{
  "dataset": "made-up road signs on poles",
  "encoder_layers": 12,
  "fusion": "cross_attention",
  "decoder_fused_qkv": true,
  "cautious_weight_decay": true,
  "batch_size": 256,
  "epochs": 30.9,
  "adamw_weight_decay_other_params": 0.01
}
Rows from block 3 of the image encoder of a small image captioner, named by matrix and row number. Rows with one number belong to one neuron. Each number is 50 + 12 x the weight over its row's rms, rounded and kept within 0 to 99. All counts start at 0.
After each neuron's rows are labels from the 100 images, of 14848, where the neuron reaches its largest size: "top examples" is what is common among them. Only what is clearly more common there than usual is listed. The data: made-up road signs on poles.
# u: gMLP up (value half) (encoder.blocks.3.mixer.u.weight, 384x256), inputs 0-85
# v: gMLP up (gate half) (encoder.blocks.3.mixer.v.weight, 384x256), inputs 0-85
# out: gMLP down (encoder.blocks.3.mixer.out.weight, 256x384, transposed), outputs 0-85

u.42:61 51 37 61 42 69 51 49 63 41 36 50 58 50 39 50 69 58 42 34 32 56 46 51 46 78 58 71 43 40 69 43 43 70 67 32 41 57 47 16 54 61 64 54 38 49 48 46 53 45 65 51 43 55 59 57 61 62 43 55 68 42 41 33 45 34 60 51 34 48 30 26 65 45 67 37 44 60 47 33 43 33 35 34 64 64
v.42:47 54 56 66 55 80 45 37 60 36 30 59 39 50 52 55 68 34 62 59 60 67 45 45 46 50 34 50 35 51 71 61 57 64 50 48 49 52 46 56 52 56 51 52 66 46 56 63 48 34 59 46 49 52 75 34 67 36 27 61 53 37 60 58 37 47 75 33 41 42 61 40 58 64 49 49 38 47 33 44 58 64 50 38 43 44
out.42:31 56 52 56 50 76 44 68 49 44 37 50 43 74 41 49 05 48 46 85 57 67 47 51 40 54 42 46 46 57 44 48 60 71 38 54 64 44 53 45 22 49 46 41 47 52 68 66 39 45 44 46 62 26 41 42 41 46 69 57 42 47 54 31 53 56 48 54 60 41 43 52 61 39 49 48 44 51 55 63 54 68 46 45 43 44
top examples: teal rim

u.312:57 30 49 62 53 60 64 23 44 39 79 58 28 50 44 34 61 69 55 44 33 56 46 32 34 52 56 66 54 47 71 31 58 44 68 56 44 35 55 47 56 51 64 49 53 77 56 52 33 31 50 37 52 48 35 50 59 68 47 47 29 53 45 50 56 48 56 37 46 60 73 55 51 45 54 38 49 36 30 60 47 46 39 28 45 67
v.312:64 38 64 35 46 46 50 43 48 48 70 52 56 43 58 45 62 47 35 50 37 60 50 39 51 48 54 64 39 67 71 46 48 43 60 59 45 34 54 73 56 43 52 37 49 46 43 54 76 51 40 50 54 52 63 45 41 61 57 32 33 59 39 51 44 43 58 32 54 66 42 59 52 52 52 49 50 49 32 38 48 50 75 29 46 31
out.312:71 43 67 54 38 69 75 47 53 57 41 64 57 40 42 39 79 44 49 44 59 61 50 46 51 63 38 55 52 37 24 40 42 43 43 49 64 71 64 40 38 64 47 57 48 52 38 76 70 47 47 28 43 34 42 61 31 38 32 53 58 39 44 57 49 62 52 66 48 49 42 64 45 64 55 71 50 51 34 48 51 38 54 36 35 20
top examples: teal face; blue face

u.290:49 52 20 58 47 48 51 53 53 45 55 50 37 52 41 63 31 52 57 57 72 45 53 52 45 50 62 59 38 69 38 34 35 39 51 46 56 61 42 47 64 48 28 48 43 45 32 52 35 47 39 53 61 43 54 26 29 26 61 62 79 57 52 47 41 76 45 77 55 71 48 46 48 43 50 61 49 47 33 51 40 58 51 54 40 58
v.290:39 48 40 44 36 19 48 48 60 38 40 79 48 52 50 44 42 44 54 43 73 46 58 53 50 53 65 68 34 73 23 59 58 64 44 62 53 45 54 33 60 50 34 37 45 50 36 41 58 55 60 49 38 47 46 54 45 32 53 61 66 52 61 48 44 60 38 38 71 61 50 60 61 52 60 37 57 59 58 33 67 44 84 19 43 62
out.290:48 54 79 49 49 38 38 39 47 66 64 47 54 57 42 60 41 47 28 36 45 45 59 51 61 41 42 51 68 38 37 51 51 44 44 76 35 29 76 51 56 44 57 40 37 39 59 55 69 48 45 50 49 40 53 47 50 64 54 35 45 21 54 53 56 47 37 42 71 46 53 49 40 75 46 62 52 50 38 32 43 59 33 46 47 36
top examples: blue face; blue rim

u.196:48 28 20 55 48 61 52 24 62 52 41 56 53 58 36 56 45 68 33 36 57 46 34 36 36 60 61 54 54 60 60 38 45 55 65 51 43 55 54 40 51 49 69 42 52 49 58 86 97 58 40 48 45 42 53 54 29 61 38 47 48 52 57 52 59 42 30 45 44 54 72 42 67 37 64 44 52 42 51 48 42 62 43 54 39 41
v.196:58 41 44 51 50 55 57 65 58 60 43 57 51 39 41 61 20 55 40 41 67 52 45 45 40 58 76 46 35 68 41 37 39 52 64 46 68 51 32 64 48 47 82 41 63 56 47 79 52 48 41 38 41 36 43 70 42 49 51 54 58 48 64 56 61 53 40 35 48 64 34 42 61 62 43 42 35 41 43 53 41 47 53 55 54 48
out.196:23 42 43 35 60 76 60 53 50 51 56 48 58 41 56 21 41 37 52 48 58 48 65 25 38 34 36 67 10 44 43 58 58 57 47 57 60 46 38 33 60 61 55 60 40 44 52 42 48 56 58 67 28 45 46 61 64 68 67 53 48 40 40 61 66 42 44 57 70 47 54 47 66 61 50 57 66 63 57 53 46 54 63 52 44 39
top examples: teal rim; triangle sign

u.23:40 47 31 60 27 46 55 59 52 35 63 34 42 56 30 45 64 47 59 42 50 70 50 45 28 41 61 61 55 64 55 46 48 52 84 45 66 65 27 55 72 50 90 49 67 56 51 42 55 47 55 49 29 56 60 48 44 35 49 54 57 40 35 50 50 53 44 65 37 56 58 42 49 45 53 58 66 61 51 43 63 53 47 61 45 65
v.23:41 52 31 66 54 62 59 46 75 49 49 47 68 32 41 44 55 51 62 45 53 38 49 21 38 53 43 42 30 55 47 61 52 39 63 49 70 48 42 48 70 44 54 44 84 69 53 49 70 55 61 27 45 50 48 49 61 20 22 53 68 56 50 49 33 70 62 47 59 46 41 56 54 46 44 51 68 45 44 47 50 34 67 64 49 69
out.23:48 50 53 51 40 35 54 39 48 53 32 50 47 65 71 45 32 47 37 30 43 51 54 47 66 67 33 44 48 42 38 40 74 44 52 34 52 57 50 53 33 56 52 46 39 66 74 83 56 56 48 39 36 47 54 39 44 46 24 58 59 64 66 49 65 46 54 61 48 52 48 52 58 49 41 53 50 40 36 57 56 60 37 53 57 51
top examples: yellow face

u.58:43 70 46 48 62 58 31 51 43 61 44 47 54 31 48 54 46 50 56 36 33 54 69 71 51 55 71 46 38 31 64 41 41 55 36 39 56 56 50 36 67 50 72 68 64 57 53 51 59 44 67 52 84 59 58 65 66 49 75 47 53 39 47 62 59 34 48 51 35 40 55 51 38 41 56 39 56 46 37 49 56 61 58 38 57 74
v.58:57 58 44 44 34 44 29 19 60 47 71 52 43 39 50 44 27 39 32 40 52 62 50 41 36 49 50 69 51 59 50 40 78 41 75 26 55 66 62 44 47 45 58 38 48 40 49 51 28 53 51 50 71 56 52 54 42 48 16 37 43 50 63 42 57 68 61 71 18 40 36 54 36 65 51 65 51 52 51 41 57 55 62 45 39 50
out.58:44 60 59 48 37 63 64 62 51 47 46 53 60 49 67 68 38 59 55 60 30 57 41 59 50 55 33 55 38 54 60 48 63 75 46 51 64 75 50 34 45 47 48 50 27 43 66 58 64 71 35 47 40 38 39 64 44 55 49 61 56 53 67 47 41 44 59 46 68 31 52 37 48 42 45 63 46 47 60 36 57 28 62 49 32 48
top examples: teal rim; grey rim

u.126:55 66 40 45 49 53 65 76 63 31 75 38 42 51 60 60 55 40 54 34 42 50 48 49 51 37 67 45 31 54 32 66 51 51 60 32 31 45 45 50 86 37 41 69 30 44 40 56 52 34 47 46 84 46 57 46 47 52 63 42 59 40 54 47 57 68 55 49 42 34 39 57 47 49 53 56 44 51 43 61 62 50 41 58 50 73
v.126:42 52 60 60 62 36 43 32 61 39 38 51 47 46 62 56 41 60 38 39 50 34 51 58 52 66 63 25 52 48 42 51 65 56 40 50 61 53 53 47 73 69 57 72 54 33 37 52 34 45 51 50 54 66 46 56 36 50 50 35 55 42 52 53 40 58 80 32 40 43 59 58 32 56 74 49 46 52 57 44 49 44 44 31 24 42
out.126:63 51 49 38 48 50 39 32 61 62 55 49 65 52 59 52 48 62 35 38 42 59 69 39 56 59 55 65 59 66 65 40 46 64 53 52 32 40 49 59 67 43 55 60 50 52 60 33 48 49 53 45 51 50 51 32 31 35 49 64 42 23 28 58 49 49 48 52 73 59 58 36 47 41 61 55 55 58 37 37 55 38 36 40 51 52
top examples: grey rim

u.77:55 50 39 62 38 34 51 43 67 50 42 43 56 50 68 43 68 70 48 43 40 59 81 50 53 69 52 63 30 50 60 58 41 64 47 45 63 45 28 46 42 52 51 51 53 46 55 34 63 58 63 51 52 57 56 50 42 26 60 52 31 27 49 31 52 41 54 43 63 27 64 47 74 57 55 41 50 54 65 39 42 45 33 67 39 16
v.77:40 54 64 47 62 51 36 36 51 51 58 50 51 35 43 47 27 32 61 52 45 49 62 62 52 29 31 45 55 40 55 51 44 78 41 55 56 47 43 38 49 51 30 36 65 48 37 57 45 45 50 31 38 52 42 64 34 49 77 52 29 51 58 42 51 53 61 60 40 50 67 60 53 35 58 51 52 46 69 57 39 64 64 34 31 74
out.77:33 53 46 48 62 38 35 76 20 46 65 61 52 54 45 48 27 27 38 62 47 62 43 69 58 27 45 38 58 53 47 48 57 38 35 44 51 47 36 54 41 61 56 33 51 42 65 35 37 45 48 46 63 56 52 46 52 60 69 62 53 66 53 56 46 53 36 75 50 34 58 50 47 40 50 64 54 61 42 66 59 36 44 60 29 58
top examples: teal rim

u.365:47 49 34 59 32 43 84 28 49 40 52 40 65 39 33 34 35 27 45 45 64 71 62 72 55 58 55 52 40 34 77 51 44 61 37 67 51 62 48 55 53 35 26 45 58 35 64 43 50 48 34 47 50 41 63 52 71 54 50 59 46 33 42 45 84 62 53 63 35 41 55 45 50 52 50 66 51 23 53 50 40 60 09 44 55 55
v.365:52 60 46 45 39 52 60 55 44 45 56 51 38 60 46 42 50 54 36 50 61 59 58 46 45 47 57 56 59 49 46 58 40 62 34 46 31 46 51 41 70 52 52 45 42 48 57 31 51 37 47 48 66 57 45 21 70 31 48 31 35 43 43 67 56 66 41 63 38 81 42 53 43 40 51 42 68 41 51 70 43 82 44 46 61 46
out.365:43 48 49 54 43 59 50 46 50 40 37 74 45 51 57 54 66 29 64 41 45 71 44 37 51 45 40 67 64 39 53 56 53 59 39 53 49 55 60 41 43 48 48 58 42 44 37 59 43 38 30 35 55 60 47 53 47 36 72 25 46 46 49 58 12 51 49 44 48 54 51 45 46 64 37 39 57 55 39 52 62 49 44 53 54 46
top examples: teal face

u.342:41 36 49 65 57 35 61 46 63 56 67 72 75 56 40 67 68 59 70 59 55 69 38 39 36 56 30 44 51 55 50 70 52 38 43 63 35 47 81 53 49 66 73 28 64 48 32 49 46 53 45 74 51 61 32 50 41 53 57 40 59 53 54 59 57 63 25 47 47 37 39 76 51 28 67 63 65 50 54 51 54 36 43 37 59 56
v.342:48 55 38 36 44 40 27 45 61 42 47 39 43 36 54 58 71 50 61 69 59 33 59 68 42 42 39 72 69 50 61 50 56 62 28 53 54 36 55 54 46 58 49 35 36 66 32 59 52 67 35 31 60 70 61 41 45 64 63 46 48 41 37 56 71 44 79 59 47 29 59 50 39 31 32 47 33 44 44 49 27 63 43 53 49 59
out.342:42 50 51 60 49 51 61 40 46 51 52 43 39 53 55 60 50 44 57 49 37 32 52 31 61 67 48 67 48 76 53 41 55 21 60 44 50 64 60 18 51 64 50 60 52 36 59 57 54 36 46 40 48 49 67 45 58 47 28 55 43 21 46 42 26 19 43 66 51 47 44 41 36 47 59 52 46 54 42 60 58 51 54 59 44 55
top examples: pink face

u.36:29 53 51 51 63 65 51 21 40 48 53 45 49 62 52 38 74 78 59 47 61 50 48 39 21 46 58 57 42 52 42 39 72 32 29 70 56 27 32 44 64 39 53 44 58 66 62 45 54 31 46 80 57 60 45 38 45 45 68 30 48 55 36 72 53 49 59 50 40 62 58 49 42 60 44 48 37 42 40 26 56 59 43 34 45 61
v.36:47 54 51 27 49 47 56 62 37 48 37 24 53 54 54 35 59 59 62 45 66 74 62 46 42 69 52 59 43 33 49 53 56 45 40 51 54 56 31 44 74 49 46 38 41 51 49 60 44 41 52 60 40 35 45 23 43 42 58 48 75 28 61 46 55 60 63 51 41 35 53 28 62 60 58 58 50 50 67 38 40 72 59 13 75 42
out.36:53 64 45 32 43 59 51 82 63 66 41 43 50 52 67 34 58 38 53 46 74 48 46 46 40 69 64 40 47 52 45 37 66 34 58 63 62 43 17 21 27 46 35 71 30 46 51 65 26 54 45 58 52 35 49 62 42 44 40 61 44 54 56 57 40 58 50 32 37 49 49 45 39 30 45 33 57 49 80 74 49 51 58 45 46 50
top examples: teal rim

u.333:38 40 44 49 38 65 46 47 31 39 65 51 55 39 61 63 65 46 26 35 32 51 60 45 38 45 55 63 43 33 48 67 59 54 37 41 39 41 47 46 76 33 37 48 41 54 68 44 48 36 48 38 57 33 57 59 64 55 31 64 43 35 59 54 21 61 45 36 41 47 37 72 62 51 57 61 53 52 39 53 68 59 49 56 54 48
v.333:43 56 57 51 59 41 58 50 33 41 35 52 59 63 53 66 55 46 42 43 38 55 48 54 44 42 36 40 46 41 56 44 63 71 33 34 56 58 60 33 53 33 53 61 34 32 40 39 54 28 40 38 68 41 44 66 60 57 37 53 51 39 48 59 42 74 65 56 54 36 26 73 26 61 60 72 52 58 39 40 52 73 53 65 66 52
out.333:56 63 42 51 52 56 86 72 62 58 41 34 70 64 48 35 56 58 71 54 56 43 51 49 31 40 48 56 72 46 57 65 40 46 49 61 42 61 61 47 66 53 39 59 59 36 51 53 57 42 45 58 52 55 46 63 38 52 49 59 59 40 54 31 46 43 60 27 54 49 61 43 58 33 57 61 56 31 53 49 54 39 58 46 54 43
top examples: blue face; green face

u.383:45 37 51 55 46 39 43 51 32 61 65 55 80 39 56 43 45 53 59 33 53 53 51 49 58 51 50 64 53 67 37 64 36 62 61 52 51 65 51 67 58 46 55 28 58 45 56 38 49 75 49 46 60 58 62 44 45 59 57 57 64 39 30 77 31 56 31 46 45 17 64 55 39 26 45 44 56 65 47 41 56 36 14 37 41 38
v.383:53 69 58 41 36 61 56 50 48 62 62 77 31 35 30 40 56 42 42 65 42 49 73 54 28 58 33 63 33 58 52 43 40 71 60 56 47 36 64 48 43 46 64 57 39 28 57 46 59 40 47 50 52 42 43 58 62 58 50 47 49 46 57 58 31 39 69 49 55 52 32 48 67 54 52 16 47 54 54 33 39 53 53 49 60 61
out.383:29 32 69 48 65 38 22 55 48 47 59 30 54 43 48 61 75 32 24 59 27 34 61 39 42 63 61 67 62 66 78 40 49 66 38 50 55 50 66 95 55 66 48 52 48 36 54 35 54 53 53 54 47 58 55 65 37 28 32 43 53 65 58 57 58 27 54 53 38 53 71 54 34 38 44 36 52 32 60 37 61 53 41 40 48 71
top examples: pink face

u.109:39 43 51 36 33 64 67 59 56 38 56 46 46 56 31 63 62 39 57 42 45 37 52 54 34 69 49 64 39 54 48 45 40 49 56 33 52 54 64 54 45 76 61 42 50 50 47 34 38 41 83 71 53 41 64 65 46 42 42 55 61 30 48 59 56 50 48 63 40 46 40 45 58 39 58 50 44 49 55 56 49 46 50 41 48 52
v.109:55 83 43 56 53 56 24 45 66 48 59 46 51 65 31 32 58 54 46 62 48 49 47 46 66 64 37 44 54 45 70 58 51 33 45 44 67 41 45 61 56 30 42 38 51 64 49 57 42 51 48 77 42 67 51 72 39 49 48 40 60 37 76 68 64 33 56 35 39 51 42 55 56 44 56 42 66 63 65 35 59 58 64 47 48 48
out.109:32 53 51 51 52 50 39 51 71 53 44 71 44 58 56 61 46 63 50 46 36 37 51 83 55 52 58 38 49 69 55 43 83 47 71 60 48 70 59 60 47 52 52 28 56 75 32 57 34 45 46 51 39 20 48 55 64 68 37 53 37 67 60 37 28 55 44 70 57 42 64 46 45 38 48 56 39 69 47 56 49 52 46 64 55 39
top examples: pink face

u.110:49 27 63 50 50 43 50 62 28 39 63 64 45 54 58 41 36 61 46 36 68 50 40 49 36 39 33 50 74 51 57 35 40 62 38 51 63 44 62 51 69 62 52 58 57 50 44 61 42 40 30 49 45 64 67 54 41 48 57 49 72 53 29 46 50 44 55 50 57 59 55 61 41 57 71 40 35 55 46 29 24 37 58 25 47 47
v.110:36 57 49 40 47 58 55 58 42 44 58 48 27 53 36 55 48 62 43 34 49 42 57 52 19 32 58 35 38 34 53 53 39 29 56 43 58 60 53 46 45 52 38 64 54 71 56 30 53 60 58 63 63 44 47 77 29 70 36 44 55 44 33 65 43 50 71 57 70 67 53 61 32 26 37 58 47 47 71 53 50 32 57 54 31 51
out.110:66 41 53 53 57 65 27 36 55 56 43 41 52 48 56 41 59 40 50 56 61 54 71 18 76 46 43 47 65 73 41 58 65 50 56 79 49 49 71 31 42 52 60 64 34 46 49 51 68 53 47 47 63 63 31 58 47 43 51 43 61 32 59 40 43 56 68 35 59 33 57 46 47 44 41 29 62 60 43 24 64 51 61 43 47 68
top examples: pink face; pink rim

u.293:16 53 35 51 45 35 69 49 44 47 58 31 60 54 46 67 55 73 46 42 40 48 51 54 50 52 29 38 45 73 43 32 67 58 54 40 64 47 45 36 55 43 40 62 34 47 55 62 45 57 60 46 44 61 56 39 49 53 54 46 32 39 77 71 47 44 51 64 72 65 39 30 24 47 36 48 39 56 27 53 45 54 71 39 71 55
v.293:48 38 11 58 51 75 63 30 31 45 50 64 45 60 36 19 32 35 57 47 54 48 51 47 59 52 26 51 52 79 56 23 54 62 43 52 54 64 59 44 55 58 55 52 45 44 49 61 54 54 45 49 51 55 47 47 72 55 32 37 37 42 69 52 69 47 43 40 51 56 37 51 38 51 42 58 41 36 68 43 43 66 57 46 61 75
out.293:47 55 42 52 69 61 58 65 48 55 57 42 32 51 64 53 56 26 53 36 33 43 54 68 47 25 40 52 67 57 40 39 52 60 40 44 38 35 62 59 67 41 38 48 34 61 64 50 44 62 47 49 36 49 40 42 31 58 54 34 85 44 44 30 34 51 39 58 36 52 48 39 63 61 42 62 36 59 53 48 51 64 38 62 52 41
top examples: blue face

u.131:50 47 68 31 60 55 52 71 46 44 59 35 65 44 36 91 51 66 71 45 74 56 32 39 59 58 63 45 56 52 43 29 47 40 39 46 50 57 57 65 58 20 56 49 38 53 45 45 42 33 41 60 44 55 53 66 49 72 48 62 47 42 35 59 40 45 41 78 45 54 47 60 50 70 42 63 64 52 64 69 45 58 68 58 49 44
v.131:59 41 56 53 52 32 62 57 57 55 37 18 61 39 35 71 48 53 63 50 63 56 51 31 43 45 43 52 58 58 54 60 41 13 47 59 38 44 71 61 55 50 60 41 66 48 48 28 46 65 48 55 51 64 30 56 50 46 37 54 42 51 57 31 29 40 45 58 40 61 64 51 42 63 25 73 40 44 38 75 47 55 56 53 50 53
out.131:49 35 55 51 62 51 79 65 53 41 20 31 49 58 59 51 53 66 45 65 30 31 44 45 73 51 49 34 53 45 53 56 47 47 33 55 26 58 51 36 45 54 44 57 57 45 47 65 37 40 27 48 32 44 55 49 53 48 48 38 43 58 59 49 51 40 53 47 39 65 63 37 43 68 41 64 45 41 40 48 47 37 56 47 41 39
top examples: blue face

u.83:54 52 51 58 47 46 55 55 49 53 48 49 45 34 41 41 78 42 60 61 50 45 56 59 44 57 46 33 39 36 42 41 50 55 46 64 82 49 41 44 58 44 45 68 71 61 37 56 49 32 52 31 70 67 55 60 47 54 64 58 71 36 69 55 49 69 47 46 48 47 55 32 56 64 47 42 36 69 70 26 33 47 36 60 57 55
v.83:58 60 42 40 34 62 53 53 30 26 53 35 51 49 54 24 58 66 60 53 59 35 50 44 47 42 14 69 41 52 46 29 42 38 69 71 42 43 43 68 58 49 43 60 56 41 19 29 73 53 34 52 54 66 56 47 43 51 44 70 19 57 52 56 55 50 60 58 54 55 48 39 49 63 62 53 66 37 63 64 53 70 61 57 56 39
out.83:42 46 29 52 49 72 63 57 33 45 57 50 44 61 56 60 48 66 52 21 55 30 54 57 50 54 47 49 51 72 63 60 44 46 62 55 41 58 62 41 32 49 67 50 43 69 39 38 49 65 48 62 60 47 50 53 46 48 59 36 50 57 42 34 73 44 57 54 34 26 52 53 77 34 71 49 49 41 56 58 55 56 42 37 65 44
top examples: teal face; teal rim

u.28:43 43 47 48 48 48 55 32 62 47 86 44 51 48 42 45 53 62 48 61 61 29 56 55 46 64 44 50 35 45 50 50 32 50 63 59 57 58 28 53 48 44 28 66 59 58 34 65 62 32 52 48 35 45 42 61 51 51 59 71 46 58 37 47 67 54 63 47 44 69 49 51 59 48 43 61 54 35 46 47 63 40 33 41 49 46
v.28:38 30 49 47 52 37 50 64 56 42 47 68 55 54 48 55 67 66 38 61 56 48 41 66 66 47 48 47 42 41 64 39 43 34 73 48 38 47 52 44 45 69 63 53 41 45 86 50 49 63 58 64 36 34 59 61 44 44 49 57 35 67 52 47 57 63 53 42 52 35 58 55 65 49 40 33 26 47 49 58 61 50 56 43 55 49
out.28:52 47 61 18 42 56 42 55 42 59 59 55 45 34 52 45 56 50 29 53 51 49 44 21 45 68 52 51 39 64 44 38 35 46 41 47 50 39 44 47 46 41 57 65 47 64 47 63 48 33 68 53 61 58 51 47 51 49 40 59 42 63 66 87 49 31 44 56 45 66 23 43 66 41 35 34 44 52 55 47 70 53 51 59 34 44
top examples: teal rim

u.186:53 58 46 57 57 28 31 34 64 27 61 33 45 40 60 68 71 54 46 45 52 61 54 39 28 65 52 31 55 23 56 67 48 54 23 46 48 60 34 44 39 45 68 68 46 50 46 44 40 50 44 61 70 37 38 62 32 54 60 49 67 39 56 59 18 42 53 62 40 32 54 49 62 36 32 30 47 47 55 56 43 41 54 45 39 73
v.186:64 26 45 38 57 46 49 59 50 28 52 45 49 50 38 58 43 43 59 62 80 47 48 38 48 53 45 58 69 30 25 61 34 40 42 79 29 37 43 47 46 29 60 59 35 64 46 33 46 42 43 64 58 47 57 44 52 46 41 44 56 51 56 49 59 68 51 59 61 49 41 69 69 49 47 50 54 60 50 42 71 42 52 47 64 36
out.186:64 60 35 58 61 62 58 44 31 43 39 53 47 52 51 62 39 55 28 33 53 41 81 46 48 49 56 50 51 45 35 72 49 53 52 28 33 76 55 67 48 49 75 42 56 49 47 37 45 46 50 56 38 39 39 39 48 37 53 81 53 78 42 63 45 63 52 45 47 60 60 49 45 49 49 61 50 46 50 56 54 62 70 67 48 30
top examples: yellow face; orange face

u.138:53 24 68 50 69 57 53 36 53 49 61 55 53 41 65 58 42 44 56 54 54 50 68 49 51 47 59 56 34 59 36 58 61 46 62 41 41 75 37 41 28 52 48 44 41 25 45 51 44 49 61 38 41 50 58 58 60 40 49 66 36 49 59 59 45 54 48 72 64 69 50 71 31 53 64 47 26 48 60 39 54 30 28 60 31 61
v.138:59 54 44 54 52 62 52 55 51 42 52 35 52 47 16 36 40 72 61 56 44 52 61 54 47 65 74 55 46 66 34 53 59 62 68 60 49 30 37 46 48 53 53 53 57 37 40 30 46 42 50 44 46 55 66 45 61 50 72 59 52 48 44 59 49 59 52 35 76 38 37 64 59 40 38 49 62 34 66 46 19 63 58 57 40 36
out.138:41 37 48 55 73 57 65 63 40 49 58 26 62 48 41 47 48 35 39 55 59 73 60 67 47 47 78 41 51 58 58 43 53 47 69 40 62 37 32 34 40 48 43 68 44 42 40 42 51 80 34 38 55 58 36 59 51 56 34 52 62 38 45 55 69 32 58 66 41 32 43 42 67 52 70 48 61 62 53 72 48 61 57 46 66 58
top examples: teal face; blue rim

u.279:94 63 31 41 48 55 50 49 66 55 65 45 43 56 56 35 37 80 50 32 46 53 66 51 65 55 53 59 43 59 58 54 47 65 44 36 46 42 27 63 51 75 45 67 55 70 39 66 54 67 26 47 58 37 39 60 65 49 48 46 55 43 51 63 39 53 45 67 43 53 50 40 50 25 54 47 57 71 44 46 47 37 53 57 55 57
v.279:50 60 50 44 42 34 49 37 62 54 39 52 64 30 36 57 12 44 60 57 54 61 47 31 64 64 36 52 55 28 56 40 41 62 35 52 46 61 35 47 51 44 42 56 66 47 60 45 44 21 46 48 60 51 55 36 26 34 55 47 51 51 58 46 49 49 35 41 41 28 44 40 42 54 61 52 52 51 47 56 45 57 61 38 54 42
out.279:35 37 67 42 53 32 49 37 43 62 49 53 42 62 58 51 22 40 58 41 60 46 65 41 37 60 47 56 43 47 47 56 51 54 46 70 77 66 40 41 44 55 54 65 54 70 74 40 54 49 54 68 37 62 73 78 59 45 67 58 61 17 44 43 41 57 37 47 74 51 56 62 46 50 71 65 72 50 75 31 63 42 48 57 28 26
top examples: teal rim

u.337:55 53 66 66 42 22 61 29 40 65 33 35 54 51 52 50 58 72 44 55 53 36 30 39 47 52 46 35 55 70 51 48 52 24 61 54 33 67 77 23 47 50 55 72 73 47 41 40 56 76 33 42 35 59 43 65 56 39 33 45 61 67 49 33 55 67 33 52 41 50 60 55 52 48 70 69 44 38 59 51 48 52 54 45 55 49
v.337:58 48 35 51 62 33 35 40 72 29 54 56 24 69 55 54 40 41 60 72 34 65 50 51 58 59 48 53 48 51 50 51 47 65 48 42 51 58 83 52 51 46 69 56 46 47 45 67 47 60 53 34 42 40 42 50 43 76 37 35 65 45 49 60 50 72 55 44 50 37 62 45 40 64 68 65 33 50 33 41 48 27 41 48 41 45
out.337:55 45 39 46 44 65 29 62 55 59 75 41 55 40 50 51 59 61 69 60 55 49 71 46 64 50 59 64 48 31 56 48 51 49 26 42 48 39 59 57 31 50 47 56 60 27 54 67 65 25 71 45 51 57 40 54 32 73 34 45 62 38 36 45 44 45 37 43 65 50 40 37 52 54 34 45 84 56 57 63 71 50 48 49 59 55
top examples: pink face

u.259:64 51 62 71 49 46 47 60 61 30 23 49 56 52 51 60 55 57 57 34 40 43 43 28 45 61 43 40 40 68 39 59 62 59 34 49 52 42 49 45 44 50 53 51 55 40 51 42 65 57 42 32 68 58 59 64 60 43 41 33 42 44 61 38 37 47 72 56 57 50 62 50 59 64 73 62 78 33 67 46 55 61 50 38 55 60
v.259:63 43 46 42 55 53 50 59 43 52 46 50 58 59 56 31 51 35 56 31 46 49 63 48 45 42 35 51 59 64 53 54 57 61 44 44 48 45 73 53 34 44 51 42 53 62 61 38 38 37 74 44 61 40 64 48 55 62 62 43 54 49 41 22 39 52 34 30 52 74 67 42 54 51 72 59 55 37 60 59 81 41 58 24 39 41
out.259:47 56 46 40 69 53 52 74 64 45 53 46 25 54 48 45 24 52 40 41 63 71 47 41 60 68 41 60 47 47 63 28 68 19 33 48 50 37 57 56 57 58 50 62 45 71 44 50 61 56 42 48 60 72 47 33 53 47 45 53 50 38 49 51 48 57 49 30 41 55 41 68 39 52 36 48 59 52 28 55 57 59 47 22 39 58
top examples: teal face